config.yaml
train_examples: 197500
num_classes: 73
norm: "batchnorm"
activation: "relu"
kernel_size: 3
lr: 0.022
decay_fraction: 0.3
weight_decay: 0.006
adamw_weight_decay_other_params: 0.05
Rows from block 2, named by matrix and row number. Rows with one number belong to one channel. Each number is 128 + 32 x the weight over the matrix's rms, rounded and kept within 0 to 255. All counts start at 0. Numbers have three digits each.
# convs0: first 3x3 conv, stride 2 (model.blocks.2.convs.0.weight, 272x160x3x3), inputs 64-71, a 3x3 kernel for each
# convs1: second 3x3 conv (model.blocks.2.convs.1.weight, 272x272x3x3, transposed), outputs 72-80, a 3x3 kernel for each
convs0.216:142095139083194095028119152136120125093147108134144096129114133061117144102112255097058127113071127126182142113109129095125070165153164137124143133108144120129184165138184088167152129097098105136122143120142173159148
convs1.216:151140119146113111143154164145116044124078106141087096130123152097093108112160123109153137116125099126151135134100107118120159099167136119124153147149108064109130102079094150124105076116098125123077139168147125136157119130118134131117118108119
convs0.217:172120088133118114123139139144106065067130084129158138143134166082125178112160149131122142172140151141057148164148126155142119123131138168162166092091123121121119103127108122127124109133089092108111155101118054116152
convs1.217:170124161180152171132122132091183152165129176130045110196119139124087112142128177130099090161125125124129127146146134153152139125155107152219175153137109106120099101111137111095107086140122082112156055097191112152162137091150188101151136148096
convs0.218:183076086077110077154178127110149171123075135102118141051160132114102132097134103112133141131130135172140142161111144106138157126146171182166165157163183112132139095130108098109121121120121146104132129070088133147100
convs1.218:123163112135151110122085098158153149112097181131146183117139063102106093066103104080116086085110134113150129147156117137133085057075081127088111145131152142178173088167111105147189149142153146105134182126131111154162161079180148080109113147130
convs0.219:145104135149153124121078049097098126116096151148111157161151116044137051088118116100137068173098076175140123084111179158131122139123149070147098132181155118100155107083117103153096134167145160146173149120147143095177
convs1.219:149102121124151167125114174093133113088132135119161145172101090112168140132135201164119147147131159159123172134129141131118154134126124134104127122147127173171163165156189110171180144135165149083145122086100126096089123146214150142179089116137
convs0.220:131137113136146134099150109099134119102109113126119102187131143199118163126150117184117106092088093072065112098148102169119116110165137121114127204186161174151169119137082092139144108090141116114158181128143150098113
convs1.220:138186097067143114104098149142120113147126121100082130103120157114117178090170120096130106109150117126167177088117131105131120100112072148161085199129136131101126158063099078067159112100086124127115132079112180124127162119119106059155091103149
convs0.221:163197138152124147144101079158127106128094147105104116117156112063096101086106129123112195104124168129118126105088120113142146130101132094093092105155135135168102152176157157094159083119125158156111101117134102101128
convs1.221:159182108123120102112101083145105137137146158120104154150152149080110142139102146099161195126083166142161166139145176107144150134130143069108074094090076090078090130083096113110105088117097152109130142144126121090126161126124095131086129158125
convs0.222:123157137131087143146075159128083109077128165101141059075131175100077243105115215038069193108215174151255220119153121117083097152056150115121112097139157142160097053160156088132064125148055120133139120117104141142111
convs1.222:120091166148123076098134168124108128166158108090155092199115176153153111142086104143050126097135129134099097114173129142151162117147117108178152134183124104100083043064083149184155022101135058173117154147148146148090102206093101194082055142155
convs0.223:138102095167120097161137104116128096105107145142119149091096068076126122119084058168077104147058043092046064151150150103107104143069143089119127072086055154173117138115114136125097146159166157140137119092127117138109
convs1.223:188178190044083094088129140133131090189119146123129103022105147074113183205084139157141170150114181153187155195201144100138127071123090160148095099150102121110144184113115055089126105139176124146098181132086144153103128069111114080106151163215
convs0.224:092081098095119125127093141119140132109114139111114123111114171138121144123141151074196207108154161154093161138182149151149129154135132088132133127194104168084132123134156114126131088096136138127086122155152121156128
convs1.224:127127124123100151122153087134140123089117090130179121130149038157183177093116095140084126129109136070135093188158105088158104087108115141166117161098161129080067115126066122105083033076112126118106070138136115154166136076125112089143193143125
convs0.225:153122177121109146168161137161103110115156141085141115169117110153056075083089175102159104118103135198121184111155090103144153099150171110089149138137088123153114192140210115167113093099156127127207117108092131117101
convs1.225:094071145084130095098162106196138163175110133102106112112141121146152124165160129145152105083117127103151193114124085072119080158150172119138179103148173123105121106163176107140097103121078101191099118164104124097103123137117163172081089097112
convs0.226:157141076119110103116114101103094129116175183105140116118086144101136139122099176121122221087096148163128144199171161157106098112104130173137104120092098146126158123146104156182140152150157111113134110110146075122148
convs1.226:099163160186138089143160136135122111117157141137125098130094139112126112069144143162187118161177094186114156083150138159092076122124109175113076149067095089117196121101112177137126118135092128134123149141097104132177103175159169126167125122110
convs0.227:156164120158125112141148117121124130143136116137064143119109100131100186176176139072184109128109159122070148182150126079093084110122143094124131082094108113130080149121096154159109178175117076092160126149111141174141
convs1.227:123160146165139100086101090102138168099132135157109131110134100116143153118143161125155150143145113125129144133159117157145177135137182102121133106106097079097088154157148141135152097138131137125110116109117113126139117101140140132128109133150
convs0.228:145081143154158171201114125091157142082096199176124129157131176102136215218169122044169057075109076157153097153115088141095153149129157137076166116080114147107163098162099098121131208117097125148146099169150129128147
convs1.228:054087060109085143120088198133161128136152057083171131095132128109093088150080131153071098143182131104096110138139111109126123140134130158102100167136158132134066098126153153108100109114099126140148136164086152166100124130170104129084058151082
convs0.229:135071135136126115144114139120193124137152146146160143130127125112085075146151145159132122105131086085150103135135127170148120174123101089110092163120089151120105131112067154108164118155182144115120137131101159159145
convs1.229:116126123144082144154120136117130121135145119165156134087167152135141101090109136121157140129147167118116111104120134106111086138130155192157160112154131165154122108134156117128120138199109135132158151132157136123112134149136135139116171130107
convs0.230:076144154156166134106191115100142164109121141103130115125168184186212219093140153090120093097146081121133184091066126095098130121112076170163132108148181134165111126129117109107071071066061138115139156117118172124098
convs1.230:118111061073154066126103182127163101124173094134147107077063138165118130187081161100182114126129056161179105115095143121123073103165146145137143137104162130099148044131132073102088211094066092144142079166116130149130117148122157166159142164052
convs0.231:089111091165115142158132184128128118117104128089110136092050106148112086111144148060183117097141085161120095061104108114113071120096085205120152143219134139127101103119101116128121134116147129095077136120120125169101
convs1.231:134138169132138185137135101133162153084143077096143146140149092095149149114147064122004146121113148122142161202088102172177088139166127108087108162104125097140125164208196139069074093126166133135081133114121147125149102150147073144071172113079
convs0.232:126136168133091121106077148115093144132139144170158144109133196112148132123107157146062122120158118119140128129141114129170173084134132146112145146172175138159154097160139125103152160151126058116155184118089178136115
convs1.232:159172103123070095179130110061158119125140149103068128128085141124107188151127109138121102116126104136163109093153137148073172123104063169199157147105130140121102169136132062115151173138069130137161189136119184091184104139113178086105165123000
convs0.233:155092152106117210071163176118171122113143113117110125134240196114102147187114123139131141194135132161109102166123076156066122159134161103113048109076140101129170124086135119127102154108104098133164116126168072077077
convs1.233:155145099161103153151186237175119128161112142173147120154202119111153055109024065120116181128091103090075159150094148123048085133142110144113170148114099074084127152135131166167158126122194246115139198076154169109062087086077117125196171111177
convs0.234:108143068172103157123139128109116083132160122142127132152137117142088116115114095134117145144122158164124122170154092056165138098125126127146133150148126135126128152107180125133111174086120135126115186128116066110118
convs1.234:115099088084075132073052107072132142145123159171113165114110120188197120128172132191145130146124107118164102099108097171134123155156161083052116091153147170130154076124074181105097131091042079161103083126085098108096121097097126094100060129152
convs0.235:119066136153125114097106129138129115145115128134122149095079149067127163133164073149073105124138056162131036141164132122129139129113144181133130158129138168102111139113162169078148130142081152107103141147118142128145
convs1.235:154148164114119121121153171062073097181107173150150196116156076112139100093122098056137148081113157155123143108095119122082137082141180063156108135144129154111082116103106067139133132173100131144126145163111168160097109011159187099141118130146
convs0.236:090146149175127101111200120136129073122143130137104102119087112133159100150147103145181144151162183168096221094145116130081140118127116184146110138130127133131098134154163146137097158099114132110119119132134122100140
convs1.236:110111100103132141168161159151125082146053079145170080118144132138121126105107109102161148039136117173143157070072083082120063171073128077126108074130135139174109106117126061127101096161115120146087143190112220113122120105147109138103159134112
convs0.237:130095134145148133154102084151122118140112115133129123166091106120140112171177111091155124078119147104134127136112068106113118173115148198167130156108158106062166161122091159123094160136134118130110128139135119111119
convs1.237:131132100140137109147093117091109133118105109154159162125139151071167074127139138082122143164094136127110091192137154124152111095088106074114170107179156089114128213094131195133114090124084102123138093128138123184186154116102123142126114106108
convs0.238:080188119098157102123177132150112125130085149148137114084129119114078055132043113174189190086152195110188132132128113142126133081161142070059106068138140116129162125119134127139139145125107085154182133122118116127142
convs1.238:150133170135155130173163140121127068102153110093146113114103105088143169138109171151071109128086121138076170111143087160142125221106181098097138130174153077125165168137117071159158110151209183132142150161150145095060087144138164125156132077135
convs0.239:135135080189163162134188136154130117138134128147134094157132144096127113093077163163149193134089165093092144111130114076159130169197146122105115150108113162110122104110176084139179055128159118131165138153118110111128
convs1.239:091137120127113113143133110134135113125134097100094076105110109185123098147148127152099113121122132129124102162156104103136086149118174103098139158123142132144103118135080100123084124122085125134145145151115152124090105077140118113167131156164
convs0.240:133147158068119127155113125114144141098148112177150116150103070120149122117069139108136174052141201047199188141170165144140213081053107135104109071091128139120152148112108130075116112140154111146159181113167133153130
convs1.240:115107123154086131164127109125093125119132173090106134174103146141087104132097120083113208123157145101089184121111147064113116099100043151121118108114113133132107132100129079123109138112116116143080111114119177175087143143158118134146100113113
convs0.241:079184166156207148162159140123114168133093112128128185146155151106120131075124117151127104096084138055133045156130135145095101167113081149241138153180118192118159157114178158128133159115080101120114134125111128142105
convs1.241:090102183107141211125141200074143147125110107160124071127106129158153106122083152104094087071116160087119146150089112155126116103117176139127112085134125126133127141144152170151129139126042102151160108111107134103139147161126138154136160116185
convs0.242:143131082119135103137147153159128102114097128093139123110092075085081124145136131097070150139062125098115104118146088097106104140106106152160106116130092147129158129162078144164134102115135138102126129158089170164165
convs1.242:112140145123128132101123151166135120115141118081082148102149109114095118116101111137140108115112151098131114132150133060156140128149153058093077111146118103084117185152115114079124151122126135158098165153102178151076151125143103137101109157100
convs0.243:084058130092108166137125132142131150133139155124127179100096149160087124149111108064114147144179075255167129124096109064104137101192184141127100105124134113121101135158125102144152069095212133138088151121128095151146
convs1.243:172171135080127111139143118096113222109110113139063094100201164192151142112114101190142162129124092102092173065152121193104093100170134121119165141136171145140105108091106172167077127147135144148081171129094129060127128096126138159140125137200
convs0.244:075137167088143170156184180146115111168106100148146085102165130145188080148208141222095145186075138168108112193090094123129175118153099095132140090125152124168144120125136116119135116117137137163134114103151120107156
convs1.244:053143076121148093187129123113152171107083094132071110085152162125150118164078105079142158128128168105104117047088098109156134212110114111138089120125067180133128117145162127070133097119012144099165136108190116132096130198114099157049084153064
convs0.245:088120128141151106174114103140133134116187121162133108126171158184111123107121046157227133152101140073100199048101170145133145177112218143079067133135103101174077144143114100113154077113135140123109132114139124150122
convs1.245:168148113178146115123091095134167179112097165105179077130103103197128134082195089094122197137144131169098097114135109135160172117084121159144081122139102186195135128155112078100150176171159150104184131125114163112128113188140093106121048085110
convs0.246:177114145128097167046137180120130135168132193145167146107075126165157145114169100090081087063064130120154166115115095165147157069098110125117153102123114104127143139165154067161180136111146162146106109143148109151139
convs1.246:114128117105133136101134139174138082142144094156105160090115099111131132108152165135157106116133131126118112096128106126096058161130076154134116100117122088107120132106083116099113115098070127124111173121112122099110159170141175120126142110109
convs0.247:121102096130105110107047097114146194135109136132141114140125143098126213075043085130132148205114132175119118082098085122129110138164119118114043132077077091091127100090137124083112121101144131169146113162115148108119
convs1.247:084101100133128128054119065126124142108093145155161134075133142147139115116180097139134086136116089177126079158100134124183120086151131096148079047145063140128118081156097182131113112135110115117114141099093112156179174143161097104084046052152
convs0.248:139114142121134116111120096108135067112077127114086128140200160107065093178140154146140121137114092151064086157093163105155116070195120068106109138107139166105188152123101109123116148167131144130114087138092149142182
convs1.248:118124118142084087127125169129130149124122130197192123114186103159166139117101107157130100116136124100143095128136166143116164115119127149128127113125194104124104134131116096085118151085097120132163140132157154141133108131138104122124115175102
convs0.249:092110093113169104109102152126153124070130126153118094160146123159126085141103090154125085161167122210193150120105079137123101166180171117153105102147182142161132078151159095164116102127121117098120112125114127099134
convs1.249:122100126154139149114178110101166151120102131129136105093156125168132108099145055153096119183082119153155121130121147135116133148167152167120119088100139093142133180175137159095100115159106149113120139100136153102150097148135123142151094130194
convs0.250:101108118099142144138087014180131152125121130135107117112084144193178191145116143095157138086113107231101144085123080090125131056148145125116116110099163079102144191173177107085136064099142119153128116131104122131082
convs1.250:116133173106138135163074138118143129098090125110145174116028112134155111099130154154202090184205110136142101119105178109201121126114110133143099142147118127112139119098136174119085120155108155139136144116112148137106086152123136148173179108097
convs0.251:088075149133123151146113138102109086136158091126123097120171134137084108099116099255108067158088113040249087105110198130170183112149181123133161119093165110161135186122121104128090114118074149124109130136124152166125
convs1.251:161136114153135171102146131145149089148106160137138156051147146150162096148131150072115124087105145130157111095127120135111159139143155108124117122140142090109135159115148100115165157064130143116121101118138094084132130109129151097114130085186
convs0.252:107104095099169154133210156089103163055159105153134137191143166171128156106088101121098172115110214160100158092120089145166136150128121117116168159128133208058072087102102067103144155182141093140079151122171085117140
convs1.252:060118128155096151110099173132150087053108096146129110108135182187149109174084116066104138130166132102123192124140083151158122078083145135101157117086097046108173166085105125149110176147123112182174144114137110117093187126050125084130145085170
convs0.253:112133149165169138095097109159131149113099156138104131152160152119166141105153112137112116122104137120183109100162144104132103133157108100168087159098068156097093138122156082179136119129200145116113123138135141105108
convs1.253:094148215129130173167151077103131108076148043107131087110120139083126161095121141152117074139128098181172078135085109145139090139073092060100146100136196138151128198117100095121095189110152138149098164156116135100089119181160102149118099032032
convs0.254:161127071090114099161113113090102127147115123105130120145140140132117142157139108106148077175174164186160117195106117187180141098118101154110137105134144113087126078137155185178160132155174140169108105131126105139100
convs1.254:115113080174158123116130085137124163113148103064134110137138122176171106077134064123085054105106097130186131074073089156140096110206129149131191193159156118097117102118102119110087078091040157155145107130114114136120144098122074077143077116104
convs0.255:090107140131093140077113128114091127112139102147084125144103172117110120105184195113145133064094175100142106130093135165113083091127129097132102114163111158155137106165122129153165119126068172115110119111095142083159
convs1.255:143157183084132101121111117112109113164108124150095108153183175142105154149140178119163169146129103123028099141190109174117199073150131160169089119089052079113132078100149106139125145138104157075147126148156124107156090133081131202094172096130